{
  "arch": "convnext",
  "model": "segmentation model",
  "dataset": "close-ups of made-up surfaces with and without defects",
  "train_examples": 203450,
  "image_size": 48,
  "crop_scale_min": 0.8,
  "horizontal_flip": false,
  "cutout": 0.4,
  "num_classes": 9,
  "output_stride": 8,
  "isotropic": false,
  "norm": "rmsnorm",
  "hidden_act": "squared_relu",
  "mlp_ratio": 4,
  "inner_norm": false,
  "drop_path": 0.15,
  "patch_size": [2, 2],
  "depths": [2, 5, 5],
  "widths": [80, 160, 320],
  "kernel_size": 7,
  "init": "xavier_uniform",
  "residual_init": "none",
  "optimizer": "adamw",
  "learning_rate": 0.00086,
  "beta1": 0.85,
  "beta2": 0.999,
  "eps": 1e-06,
  "max_grad_norm": 1.0,
  "max_steps": 25000,
  "batch_size": 256,
  "epochs": 31.5,
  "lr_schedule": "wsd",
  "decay_fraction": 0.3,
  "final_lr_fraction": 0.01,
  "warmup_steps": 5000,
  "weight_decay": 0.1
}
Rows from block 3 of a small segmentation model, named by matrix and row number. Rows with one number belong to one neuron. Each number is 50 + 12 x the weight over its row's rms, rounded and kept within 0 to 99. All counts start at 0.
After each neuron's rows are labels from the 100 images, of 14848, where the neuron reaches its highest value: "responds to" is what is common among them; "lies over" is the class under the peak. Only what is clearly more common there than usual is listed. The data: close-ups of made-up surfaces with and without defects.
# fc1: MLP up (model.blocks.3.mlp.fc1.weight, 640x160), inputs 0-159
# fc2: MLP down (model.blocks.3.mlp.fc2.weight, 160x640, transposed), outputs 0-159

fc1.42:63 58 46 74 40 58 60 48 45 62 35 52 42 63 50 34 64 63 26 48 56 61 79 54 39 67 49 40 75 64 57 51 58 48 43 41 63 52 37 57 58 57 58 59 32 49 57 46 56 64 62 42 62 80 60 46 43 59 26 67 73 55 52 44 59 71 75 77 66 44 49 38 52 48 50 46 51 63 72 52 53 55 55 42 43 59 67 39 54 63 41 59 58 67 74 51 60 32 53 52 43 60 42 62 41 42 65 33 69 56 54 47 46 40 45 52 69 51 50 76 40 39 51 43 55 61 52 64 61 54 40 45 52 38 66 60 47 62 55 52 68 38 28 31 46 50 33 68 51 46 54 20 49 44 45 47 65 56 72 43
fc2.42:36 24 51 46 46 50 46 43 57 64 27 63 56 58 69 46 72 35 56 78 63 44 49 57 65 26 50 37 48 47 46 57 28 47 47 52 51 45 46 44 69 45 69 56 41 34 63 53 48 63 51 55 44 65 45 63 45 55 49 81 44 40 55 48 48 28 49 69 54 53 46 27 55 52 39 61 53 53 59 18 51 64 61 46 71 59 57 48 58 52 46 42 41 52 51 43 62 69 65 67 34 31 45 46 36 61 43 60 53 52 28 36 54 44 49 53 73 43 37 58 54 29 53 68 62 48 61 47 54 63 72 24 51 46 67 47 32 59 26 52 46 41 67 37 76 62 55 38 46 63 44 54 64 67 54 49 46 53 67 45
responds to: crack; dent
lies over: dent

fc1.294:37 72 70 55 63 46 29 54 50 49 47 53 36 54 58 29 36 44 35 58 67 55 45 28 45 51 48 38 54 27 37 22 62 85 55 49 60 67 38 51 55 67 54 56 48 57 43 47 38 55 44 67 46 41 40 47 42 62 43 67 23 45 33 43 64 48 67 50 43 61 42 17 66 49 47 37 51 53 61 65 67 54 50 66 47 47 76 47 64 59 30 39 49 33 47 47 54 46 72 34 37 42 54 53 35 40 46 55 44 40 60 50 38 51 50 49 49 58 39 64 54 60 63 37 46 63 46 53 51 68 62 74 50 58 30 65 56 79 41 64 43 35 51 30 44 54 58 52 40 59 54 57 33 63 64 37 61 48 50 36
fc2.294:59 43 78 59 60 47 59 62 59 59 52 38 59 54 46 67 56 54 63 31 44 57 29 42 66 46 55 53 55 55 52 37 60 31 38 53 50 55 44 47 37 13 51 20 58 61 31 48 48 42 25 50 60 52 33 49 03 66 50 59 40 52 59 49 52 54 46 60 42 57 57 48 60 49 48 41 60 55 55 47 51 51 53 64 38 67 56 42 65 40 59 37 43 40 63 49 65 62 29 54 53 35 76 37 51 29 51 48 59 55 29 51 69 58 53 47 41 56 42 39 56 54 36 62 75 68 50 45 57 57 53 55 42 43 53 28 55 54 32 47 54 52 40 30 52 61 52 45 53 45 22 56 59 71 25 62 42 61 73 47
responds to: bright spot
lies over: bright spot

fc1.559:72 48 73 42 37 40 44 54 55 34 33 29 26 49 58 56 81 65 58 45 75 56 51 58 44 68 44 40 50 56 30 48 50 47 46 49 55 39 40 54 40 55 36 47 47 30 50 60 35 56 66 49 52 58 39 28 43 57 36 52 53 55 73 48 52 74 57 53 82 67 36 30 42 45 46 50 45 68 56 75 60 50 65 49 60 46 75 52 74 61 56 49 55 43 58 47 58 59 48 50 58 51 39 46 46 58 30 47 78 52 57 55 49 20 43 61 60 31 33 59 62 35 50 34 57 47 42 55 49 44 47 63 54 43 67 64 53 54 48 50 36 27 37 29 62 63 68 49 47 56 38 41 41 66 67 61 45 59 58 48
fc2.559:64 39 66 46 34 51 47 47 59 59 56 65 54 42 55 53 70 51 64 60 41 55 60 49 53 56 66 31 41 60 36 53 66 54 55 55 46 51 41 28 55 53 55 37 49 44 46 25 32 53 39 25 30 55 50 60 51 71 49 62 46 79 55 46 57 43 64 37 52 51 55 66 62 39 42 32 40 59 55 32 46 57 46 37 47 66 58 38 77 71 40 42 67 41 65 64 61 61 78 64 43 57 41 64 46 54 48 62 60 56 48 67 54 47 47 58 47 57 41 42 34 30 41 68 52 53 42 55 44 26 53 31 39 49 71 69 52 71 45 66 46 38 65 43 41 45 51 57 66 64 54 60 54 82 65 58 77 51 58 30
responds to: stain; crack; wire mesh
lies over: stain

fc1.124:54 44 55 44 43 63 50 61 73 69 51 47 12 47 50 65 42 44 46 48 39 48 50 56 54 65 41 61 58 51 63 38 59 45 49 67 37 34 46 44 45 58 59 61 54 59 53 54 63 62 40 34 77 47 53 50 58 39 57 54 54 61 41 22 53 57 48 59 46 74 26 51 66 48 56 46 59 71 58 43 32 47 52 36 57 54 60 32 48 58 65 25 53 42 54 48 54 61 46 62 52 51 43 35 45 68 43 53 45 45 35 46 59 58 44 59 46 67 55 59 21 34 87 65 53 35 41 61 35 45 32 70 44 75 55 41 56 52 57 34 43 48 62 55 45 55 71 57 50 33 41 66 48 58 44 46 39 44 08 36
fc2.124:31 48 42 75 52 54 52 45 63 43 54 41 54 39 61 35 77 50 50 45 44 64 55 43 22 61 65 52 53 57 47 41 48 69 44 65 50 55 35 42 60 66 47 51 36 54 56 44 55 60 58 38 57 64 68 50 32 50 45 56 54 29 47 60 37 41 69 62 53 34 61 45 37 58 68 50 27 63 58 61 41 42 59 59 48 51 42 52 52 48 34 60 40 46 56 80 44 58 50 39 67 76 48 38 59 60 46 36 52 51 66 80 56 34 58 55 33 60 77 70 36 68 43 46 26 24 44 38 65 67 39 31 60 81 61 39 51 64 63 46 49 55 54 59 48 60 46 35 38 46 54 37 45 50 65 59 38 48 38 53
responds to: stain; circuit traces
lies over: stain

fc1.637:48 67 57 40 38 57 52 43 60 48 37 34 43 65 47 49 39 47 46 52 74 51 68 18 46 53 38 40 50 57 45 35 48 57 54 41 49 41 44 48 68 42 47 56 34 38 42 57 43 56 58 60 60 51 65 27 50 55 22 56 77 63 78 46 46 56 60 58 24 62 20 41 54 43 53 53 57 43 41 51 35 51 50 40 51 49 65 46 66 60 73 34 53 34 45 63 51 49 57 58 49 28 49 43 37 50 35 42 86 39 36 35 41 55 38 52 56 25 47 44 45 22 68 57 50 27 37 80 68 32 63 52 36 59 59 44 57 48 40 61 45 38 44 40 52 61 67 50 42 58 35 51 50 41 49 44 59 58 45 54
fc2.637:51 80 47 50 51 45 66 34 24 27 35 30 56 21 45 43 62 70 42 51 63 39 45 38 60 54 44 42 45 59 25 34 46 52 52 53 71 44 42 69 38 70 61 59 42 48 63 41 54 59 65 34 36 65 36 52 62 55 55 49 72 42 70 49 53 52 61 44 48 46 52 54 58 48 45 65 66 52 37 42 51 64 52 38 41 42 43 43 43 57 65 48 43 57 58 47 59 31 70 51 43 54 39 42 54 81 36 42 52 63 57 69 38 50 52 72 42 53 45 66 50 58 32 40 36 62 55 38 70 75 31 58 49 58 41 60 62 74 36 47 66 43 67 49 47 50 61 55 49 52 48 25 53 51 72 62 56 49 29 44
responds to: stain; wire mesh; dent
lies over: stain; dent

fc1.263:39 56 65 61 45 59 58 41 51 52 51 57 52 25 68 41 67 50 52 52 46 64 40 27 40 70 55 71 59 29 65 42 48 72 47 55 44 47 67 44 53 54 35 35 58 53 54 65 57 49 53 62 62 31 34 54 64 35 46 50 45 52 37 70 47 56 62 48 59 41 32 42 61 70 60 37 47 41 62 67 70 64 59 44 45 42 68 52 58 50 40 70 40 39 52 45 61 38 46 49 53 69 55 43 35 31 63 55 42 53 60 63 62 48 50 20 64 43 70 68 65 61 47 63 51 52 30 41 35 59 24 54 43 67 49 47 50 38 50 33 45 49 46 27 75 58 30 79 51 51 53 52 50 62 60 66 36 31 55 33
fc2.263:70 40 48 37 56 48 65 62 50 54 43 48 48 61 43 69 67 38 61 23 23 46 55 57 49 53 59 61 36 45 87 30 49 46 42 48 53 37 72 39 49 40 65 33 49 56 68 62 50 47 40 28 39 64 28 70 52 57 51 53 49 42 52 48 59 66 36 51 48 53 63 57 51 67 43 49 32 52 61 55 55 50 38 38 30 65 39 53 53 45 44 52 66 53 61 32 69 52 46 48 36 34 59 41 47 32 45 66 56 58 49 43 47 29 30 53 51 62 46 51 40 53 58 77 48 67 56 64 31 53 73 51 36 61 53 66 68 43 60 58 38 71 65 73 53 40 70 64 32 37 39 51 39 50 64 51 35 37 48 41
responds to: bright spot; wood
lies over: bright spot

fc1.131:60 58 43 35 38 52 55 75 65 68 47 41 63 36 63 61 53 45 65 55 48 57 47 43 75 40 48 50 49 46 29 61 86 34 35 65 43 38 30 48 51 57 38 54 60 51 62 47 53 71 57 34 60 69 56 46 56 24 25 52 65 63 30 58 49 65 31 66 72 53 47 57 44 52 57 54 46 55 54 59 33 49 44 39 61 69 68 51 42 48 43 48 49 65 50 35 45 52 30 47 42 70 46 43 32 50 55 39 47 58 39 58 44 45 33 52 73 34 38 42 62 53 49 55 75 57 47 59 60 54 33 65 57 39 65 55 54 55 54 33 25 41 47 31 57 74 76 56 53 55 42 60 32 42 45 40 41 46 64 50
fc2.131:58 64 23 71 59 42 46 24 60 62 40 51 28 66 52 47 49 45 53 76 43 43 55 55 36 43 46 61 41 57 55 48 52 66 43 35 59 37 62 53 47 42 52 48 55 50 75 61 50 46 56 39 37 43 57 56 68 49 37 43 51 29 54 54 18 51 56 39 57 54 35 57 51 45 54 37 31 61 47 45 61 59 45 68 58 44 45 51 75 47 19 40 57 42 42 73 40 54 41 47 55 79 34 38 60 56 40 44 52 63 57 57 76 38 54 50 49 57 45 60 50 33 52 57 40 10 48 49 52 62 51 59 54 60 65 50 41 62 82 48 63 57 46 74 39 37 47 30 49 45 59 63 35 39 39 45 56 39 36 39
responds to: crack
lies over: crack

fc1.383:67 49 78 51 38 51 66 50 68 63 46 59 41 64 66 82 41 50 50 33 35 49 52 54 62 48 49 53 60 55 54 71 38 56 25 66 33 59 29 42 48 32 51 62 72 64 69 51 47 53 51 71 66 49 42 67 58 43 43 57 44 52 37 62 43 43 69 56 66 58 53 39 60 51 49 32 41 43 66 44 41 33 27 64 81 35 58 48 39 54 54 47 55 66 47 74 47 62 70 54 65 55 53 34 36 58 57 22 54 27 39 43 34 45 50 52 51 60 49 36 43 44 39 55 45 52 56 66 49 53 43 63 51 51 38 44 51 52 46 60 51 54 56 74 33 42 68 45 42 51 48 72 56 45 60 18 42 49 39 53
fc2.383:47 72 69 59 48 63 36 44 57 40 70 42 67 40 41 43 44 51 44 62 41 54 39 57 59 40 33 51 54 50 42 47 65 44 58 70 35 69 29 61 36 77 31 28 37 38 19 52 59 38 41 35 67 50 52 56 21 50 62 64 63 52 44 41 73 49 42 49 60 33 51 24 31 56 39 61 52 57 47 75 59 38 49 59 60 42 65 53 43 47 73 51 26 65 47 51 58 41 32 55 51 55 65 47 51 49 51 28 43 59 65 34 50 47 55 41 57 53 51 35 45 45 47 57 60 61 54 45 50 60 52 78 31 53 39 34 32 42 56 61 43 76 38 41 46 52 21 51 51 54 41 59 56 48 54 47 56 63 47 58
responds to: stain; wire mesh
lies over: stain

fc1.266:50 56 61 59 47 44 50 46 43 54 36 61 54 51 74 43 61 70 42 53 19 53 41 57 70 72 51 49 37 51 47 25 80 51 23 49 60 41 49 66 72 49 65 59 47 59 56 42 37 65 51 65 45 35 65 73 52 47 76 51 64 56 17 32 70 68 48 53 51 33 43 50 63 48 67 60 61 54 67 54 57 32 60 50 57 25 67 53 51 37 20 38 51 45 40 60 58 56 37 45 44 41 46 28 14 49 38 50 50 48 50 40 49 47 53 53 55 57 57 56 66 43 57 48 55 57 49 57 36 49 38 49 56 73 41 49 58 50 31 56 38 29 47 50 51 60 57 45 41 43 53 34 65 55 50 37 41 49 47 39
fc2.266:51 40 44 53 37 48 60 52 32 51 34 14 72 42 45 50 62 50 44 62 42 41 31 63 25 56 28 61 61 67 46 40 31 39 35 36 60 37 25 49 24 53 82 32 66 55 41 47 38 60 28 49 55 53 36 58 36 50 59 67 54 27 43 60 41 39 52 59 53 43 41 67 58 45 52 67 56 59 54 34 58 63 29 31 50 55 35 22 57 43 53 53 66 57 58 46 47 55 51 41 41 47 35 50 56 59 31 53 66 57 57 43 50 29 46 37 46 63 35 28 48 47 29 59 49 53 54 53 40 64 48 60 43 55 68 30 44 42 42 39 52 38 69 49 53 53 61 40 48 36 45 62 59 52 51 61 61 47 54 30
responds to: bright spot; tiles
lies over: bright spot

fc1.459:42 49 36 36 45 32 67 57 56 53 53 45 43 43 39 42 40 39 60 55 55 59 52 31 55 29 66 62 60 53 36 39 55 55 59 46 50 53 71 42 57 63 45 47 57 62 59 40 59 99 40 71 54 63 56 73 50 49 36 62 40 53 47 47 58 44 58 47 61 50 43 83 57 76 57 44 50 64 57 50 77 68 56 43 52 51 59 67 61 46 66 76 31 35 56 60 67 59 47 59 73 47 53 49 32 49 50 54 43 43 65 80 52 46 48 38 58 47 52 71 41 27 39 56 58 53 30 57 50 44 26 51 48 69 42 55 39 60 55 44 48 46 22 46 59 61 46 41 63 36 53 50 54 50 57 41 57 28 45 37
fc2.459:51 33 41 42 62 51 40 52 32 52 53 36 38 43 58 51 45 40 38 35 29 46 54 55 29 42 59 45 38 48 54 40 59 52 47 56 50 57 48 45 55 60 48 37 52 53 78 45 43 73 44 56 42 40 26 42 56 46 47 50 44 52 65 53 34 54 68 66 58 43 53 95 54 63 34 62 28 63 32 31 31 39 31 39 61 54 41 54 55 37 33 34 50 60 62 31 30 52 51 40 62 48 37 61 49 50 38 49 55 59 54 45 60 29 35 69 43 69 30 53 42 71 47 49 55 30 46 66 42 52 75 60 56 63 73 47 59 35 51 46 45 47 81 49 63 33 56 61 41 30 51 55 42 57 68 48 40 51 45 32
responds to: stone; dent
lies over: dent

fc1.574:54 66 52 37 55 40 57 56 68 63 45 49 48 60 50 66 31 50 56 53 55 53 43 51 37 51 48 56 77 49 38 62 73 74 36 85 46 18 75 46 52 41 32 47 52 31 72 63 69 46 36 70 43 61 52 54 54 37 45 75 55 41 59 61 45 54 76 53 62 43 66 36 65 72 69 25 41 57 43 66 48 54 58 64 37 55 67 52 61 60 49 28 47 47 48 52 37 50 41 50 57 65 44 36 17 55 52 32 32 55 54 49 70 48 49 48 44 39 38 53 45 61 49 51 53 48 34 71 52 60 31 43 63 67 48 42 42 52 38 33 61 41 48 46 53 57 49 45 63 48 52 59 44 58 52 50 64 43 30 50
fc2.574:56 52 40 44 41 40 70 44 35 55 31 62 41 36 51 67 48 66 49 46 52 61 72 43 38 62 54 45 30 38 58 39 60 47 48 52 27 29 65 64 49 83 56 45 49 63 56 53 47 42 62 27 57 58 62 52 55 57 50 53 73 38 49 50 52 64 58 61 25 55 41 41 35 57 61 54 43 43 50 58 59 36 46 14 35 58 42 46 44 45 51 69 47 43 43 48 59 22 33 49 55 60 46 52 40 16 49 42 46 61 43 56 49 42 40 51 38 43 35 63 56 53 40 48 27 63 63 33 56 54 41 80 39 56 21 61 38 38 52 48 51 72 55 68 47 41 56 40 52 41 42 53 59 18 49 35 43 38 60 56
responds to: stain; tiles; dent
lies over: stain; dent

fc1.588:39 63 52 58 38 38 73 21 61 37 60 32 68 55 42 67 57 52 43 46 29 45 29 38 42 53 33 44 44 57 61 36 55 51 50 51 53 40 53 51 63 44 62 58 68 61 53 59 54 55 43 84 63 31 52 50 48 74 58 41 37 47 31 51 71 59 56 48 42 63 43 64 61 54 59 39 46 41 61 71 60 40 66 51 37 53 46 47 64 45 46 37 47 66 25 50 65 54 60 50 64 53 59 51 12 52 54 50 43 42 58 54 38 52 59 54 61 48 54 43 54 56 43 41 44 70 61 88 54 51 60 54 28 80 50 36 52 50 36 60 48 45 55 56 65 44 62 31 43 55 66 56 46 57 30 31 30 38 52 52
fc2.588:35 54 61 70 44 43 40 38 52 48 39 56 44 45 70 46 60 34 35 52 66 45 39 51 43 33 46 49 66 49 55 62 53 58 53 50 47 73 41 24 57 38 44 40 62 33 40 54 50 35 48 54 46 65 41 50 44 57 37 38 46 65 45 42 35 47 37 38 63 55 55 43 46 21 41 36 48 41 32 64 71 68 37 50 72 45 57 19 54 54 56 66 38 37 69 43 59 54 48 56 56 36 59 62 42 57 54 59 58 71 73 53 48 53 68 27 64 58 64 44 33 40 36 53 47 60 35 59 63 28 63 35 57 26 49 11 42 48 61 62 69 60 41 47 24 47 39 50 62 61 56 51 57 52 64 61 63 41 55 51
responds to: bright spot; wire mesh
lies over: bright spot

fc1.242:43 56 72 38 66 59 50 50 39 25 34 20 34 41 48 44 51 51 33 66 47 53 56 54 47 47 44 57 40 70 44 46 51 35 77 63 46 38 48 56 41 61 42 50 39 54 48 56 46 53 59 54 64 60 55 58 57 71 68 35 48 39 62 55 58 40 57 50 32 39 45 46 23 40 52 45 51 62 59 54 62 40 35 47 44 75 50 48 52 33 51 72 79 51 53 57 52 58 29 64 48 50 51 52 39 53 27 55 41 49 56 45 40 39 62 55 45 62 35 67 34 43 51 49 26 51 40 47 44 46 58 37 65 50 61 44 66 41 31 75 50 57 31 37 51 19 71 65 46 69 45 48 36 79 52 57 64 26 43 58
fc2.242:51 21 54 67 40 49 46 73 72 43 59 35 57 51 60 43 39 34 20 50 38 39 48 49 45 67 52 43 52 52 65 55 36 22 43 56 60 52 54 44 52 46 49 61 56 53 50 61 56 54 35 50 34 42 63 20 55 72 41 36 22 41 54 69 45 62 52 41 44 35 67 50 53 42 61 62 47 70 57 46 36 40 63 67 43 56 52 58 51 34 53 58 43 74 50 55 49 39 78 35 59 58 46 59 71 58 57 62 68 24 33 36 47 47 58 46 50 47 32 50 62 51 49 54 48 49 45 44 53 62 31 42 33 41 74 46 66 27 45 59 63 61 53 41 58 71 44 63 64 48 39 32 34 46 35 34 49 63 61 49
responds to: stone; smear
lies over: smear

fc1.74:35 72 54 57 62 63 61 51 41 54 36 62 44 43 44 51 64 48 36 68 55 62 59 51 49 46 52 50 54 39 52 61 43 50 44 32 48 21 34 51 72 35 54 49 43 49 64 65 44 42 48 46 35 33 40 53 38 37 43 45 51 48 41 58 59 57 56 37 28 37 15 34 37 74 55 39 55 28 40 67 75 31 35 44 58 60 69 62 48 54 52 69 46 47 41 51 56 41 44 44 33 70 44 39 46 55 62 51 60 48 40 38 35 41 71 46 76 52 62 56 60 62 59 55 35 51 33 56 48 58 49 61 53 63 49 31 71 79 51 49 38 29 48 42 55 42 69 64 45 33 39 47 45 70 48 70 65 33 38 42
fc2.74:50 58 39 28 75 56 58 42 39 56 69 56 46 43 39 33 43 43 56 38 38 65 45 56 40 38 64 48 48 51 36 53 60 39 46 64 68 45 68 46 60 38 53 43 39 44 56 75 46 41 34 39 26 33 34 54 56 32 37 63 46 71 64 52 62 56 52 58 63 49 56 61 47 52 38 35 24 45 50 39 35 31 47 66 50 42 34 73 41 42 39 52 49 50 45 33 49 61 44 32 42 42 47 42 48 23 50 54 54 34 58 40 68 36 35 65 59 38 57 44 66 75 74 52 52 49 39 56 41 61 39 21 43 47 53 72 55 62 34 36 32 56 54 48 75 46 68 56 33 25 58 53 49 49 50 51 31 63 44 60
responds to: bright spot; wood
lies over: bright spot

fc1.477:27 52 36 35 57 53 62 39 57 23 63 23 45 60 47 36 22 68 42 58 67 31 56 51 60 40 56 37 43 45 36 51 47 52 67 35 32 37 66 61 54 55 58 29 44 29 45 51 52 42 49 56 31 53 52 62 56 42 50 53 39 66 38 51 52 61 68 52 47 57 77 54 62 81 60 59 48 42 39 47 53 47 52 35 19 43 55 34 63 54 36 44 50 39 38 85 59 52 51 45 47 58 59 54 34 61 44 51 51 45 39 27 42 46 57 46 50 47 61 50 66 48 46 34 56 41 50 72 64 37 57 35 51 65 52 47 38 64 55 45 50 37 46 39 69 57 43 64 52 34 68 42 45 35 46 59 80 65 45 58
fc2.477:56 48 31 55 58 54 49 35 24 45 49 29 58 51 52 73 29 64 28 52 28 49 67 45 34 66 36 59 43 68 41 42 40 54 37 54 60 45 39 46 48 40 59 60 57 38 44 56 41 51 59 53 54 58 38 43 52 31 52 48 39 64 50 55 34 64 48 60 46 52 48 55 53 49 40 43 37 52 75 44 48 40 34 39 45 50 54 23 39 39 33 53 39 32 50 37 31 38 49 41 40 41 27 32 36 59 70 37 67 88 51 69 68 42 59 39 41 37 43 41 70 70 32 49 55 36 44 62 56 59 39 36 48 73 54 54 59 49 55 49 59 64 57 37 42 48 54 55 54 41 28 68 42 44 40 75 50 36 63 34
responds to: bright spot; wire mesh
lies over: bright spot

fc1.170:45 45 73 50 64 48 47 56 36 48 38 35 51 65 59 37 29 47 38 51 48 60 75 55 51 52 43 52 26 41 59 56 67 53 53 33 54 44 32 40 44 56 43 51 37 48 48 36 41 52 49 38 19 75 60 61 54 44 70 43 40 55 65 31 42 46 53 73 41 36 57 62 26 36 59 59 53 53 57 49 72 61 38 36 66 41 53 32 44 42 34 78 33 37 71 46 64 60 37 51 67 45 40 71 35 37 37 49 46 75 54 69 52 38 49 46 35 58 50 62 58 42 38 44 40 59 38 58 44 56 44 43 83 51 61 55 46 38 37 46 63 46 29 62 41 37 36 70 45 40 60 59 52 51 45 42 62 33 49 49
fc2.170:46 53 55 54 58 51 50 70 55 68 46 37 34 60 52 52 50 54 44 31 48 61 47 48 61 46 43 44 60 63 62 44 66 33 55 50 36 50 35 61 56 28 49 40 83 47 31 54 65 53 60 45 39 62 54 53 44 36 57 48 30 64 59 57 23 63 53 48 49 64 61 59 35 51 41 56 54 32 60 60 55 56 36 69 45 29 65 29 41 40 69 39 25 47 46 44 25 42 49 47 63 57 65 48 32 48 66 60 50 55 51 46 56 46 36 63 31 74 25 64 59 42 53 32 56 43 64 51 55 61 36 40 37 64 66 23 52 31 54 43 30 56 58 29 60 56 48 55 42 53 20 38 39 37 49 68 39 34 50 44
responds to: stone; smear; tiles
lies over: smear

fc1.590:38 75 54 56 52 56 66 68 31 61 49 48 67 37 43 65 59 55 66 68 50 48 49 74 58 34 50 56 43 47 76 62 60 58 46 81 53 40 61 34 52 50 38 44 45 60 46 60 56 45 77 43 61 68 51 31 65 76 29 40 70 57 48 76 46 44 51 50 51 39 42 32 58 34 61 47 69 57 55 47 46 59 47 51 51 72 53 66 35 51 62 62 54 39 72 48 33 61 46 49 55 54 34 60 29 65 58 36 37 53 63 47 41 49 42 61 57 42 62 53 45 54 63 20 39 41 43 59 51 41 33 64 40 50 43 47 66 52 37 58 40 53 44 64 47 43 70 52 38 66 59 34 44 56 52 50 24 26 56 50
fc2.590:71 41 51 41 34 57 39 69 46 55 72 35 35 58 60 39 57 51 65 25 36 56 72 55 46 55 53 46 54 39 61 53 59 50 33 47 65 46 59 56 47 32 51 30 62 41 71 63 51 60 45 34 42 59 51 56 58 53 54 46 51 70 44 38 45 34 53 42 52 52 48 57 56 44 46 69 59 70 43 36 44 71 41 47 42 53 49 62 36 49 42 64 67 51 31 63 41 33 61 54 51 44 61 33 44 22 49 47 54 42 42 63 36 50 49 51 38 44 53 29 44 46 34 48 49 31 33 57 56 39 84 61 64 55 75 49 59 53 67 76 55 53 43 59 46 31 38 51 59 36 59 57 25 39 68 28 52 14 60 55
responds to: stone; dent
lies over: dent

fc1.630:48 47 51 56 59 50 46 41 50 72 39 57 61 61 48 57 41 62 49 55 39 50 40 51 56 54 35 45 43 53 58 63 64 64 53 70 43 44 49 52 41 64 47 28 58 63 72 43 60 48 48 66 49 61 44 68 43 30 44 67 53 46 40 72 49 71 39 58 60 51 84 47 60 59 49 38 73 60 53 35 52 55 36 56 33 50 58 33 44 33 28 23 32 47 52 53 40 22 60 67 47 58 64 33 28 43 61 60 48 49 11 28 55 51 58 42 56 54 47 59 38 48 50 47 53 37 36 49 46 54 37 37 58 63 42 49 53 53 57 31 50 55 30 52 32 57 39 64 28 29 43 56 59 67 48 49 69 43 24 43
fc2.630:36 56 40 43 41 34 45 38 44 36 67 43 46 55 60 38 54 35 56 53 55 67 43 46 17 65 44 54 49 73 29 48 45 55 30 59 46 42 47 28 45 70 58 05 49 54 45 50 56 61 66 11 72 72 53 59 31 55 55 64 52 36 41 65 62 40 62 62 42 26 44 33 42 59 53 42 36 49 64 62 53 46 46 32 38 52 47 57 49 36 46 58 48 76 42 60 38 38 39 57 56 57 43 43 43 55 40 37 58 51 50 64 49 41 51 48 50 53 63 47 55 47 44 78 40 37 46 43 52 49 32 68 46 55 48 50 40 54 42 51 48 52 41 73 42 42 52 59 52 55 59 67 37 27 63 59 59 52 73 35
responds to: stain; tiles; wire mesh
lies over: stain

fc1.318:30 69 62 51 42 43 74 43 68 40 60 36 38 38 60 48 23 43 46 32 28 50 41 44 32 45 50 59 53 68 53 71 39 44 49 48 62 51 49 55 68 21 58 58 59 45 63 54 44 44 53 78 66 50 48 76 53 61 59 50 35 48 44 37 55 46 62 55 39 55 53 49 62 53 55 22 66 38 67 58 46 38 33 43 37 43 52 47 57 80 64 47 49 56 18 48 65 64 68 39 54 69 64 37 45 64 53 47 54 27 55 34 39 63 60 44 53 43 41 45 44 35 32 41 39 49 61 72 45 39 55 62 39 63 55 39 50 38 45 71 60 53 43 75 41 49 66 42 50 52 55 48 38 46 55 33 44 43 61 57
fc2.318:57 47 67 55 43 72 44 29 44 49 43 66 58 65 51 36 48 29 43 76 57 43 29 55 57 28 57 37 73 53 38 72 63 55 51 60 36 68 41 51 47 34 69 40 44 46 46 49 64 49 55 31 52 49 39 48 32 43 48 38 58 53 58 47 54 55 53 31 56 53 34 26 52 45 41 55 48 62 46 75 56 53 39 54 74 40 49 31 69 69 66 55 40 29 49 56 47 46 51 53 57 69 46 45 38 49 47 59 49 66 78 42 42 28 73 43 62 62 36 40 49 41 29 66 49 51 32 41 69 54 54 37 52 59 30 27 24 59 67 52 60 63 43 61 59 44 37 30 55 54 62 69 48 41 54 51 53 52 56 52
responds to: bright spot; wire mesh; woven cloth
lies over: bright spot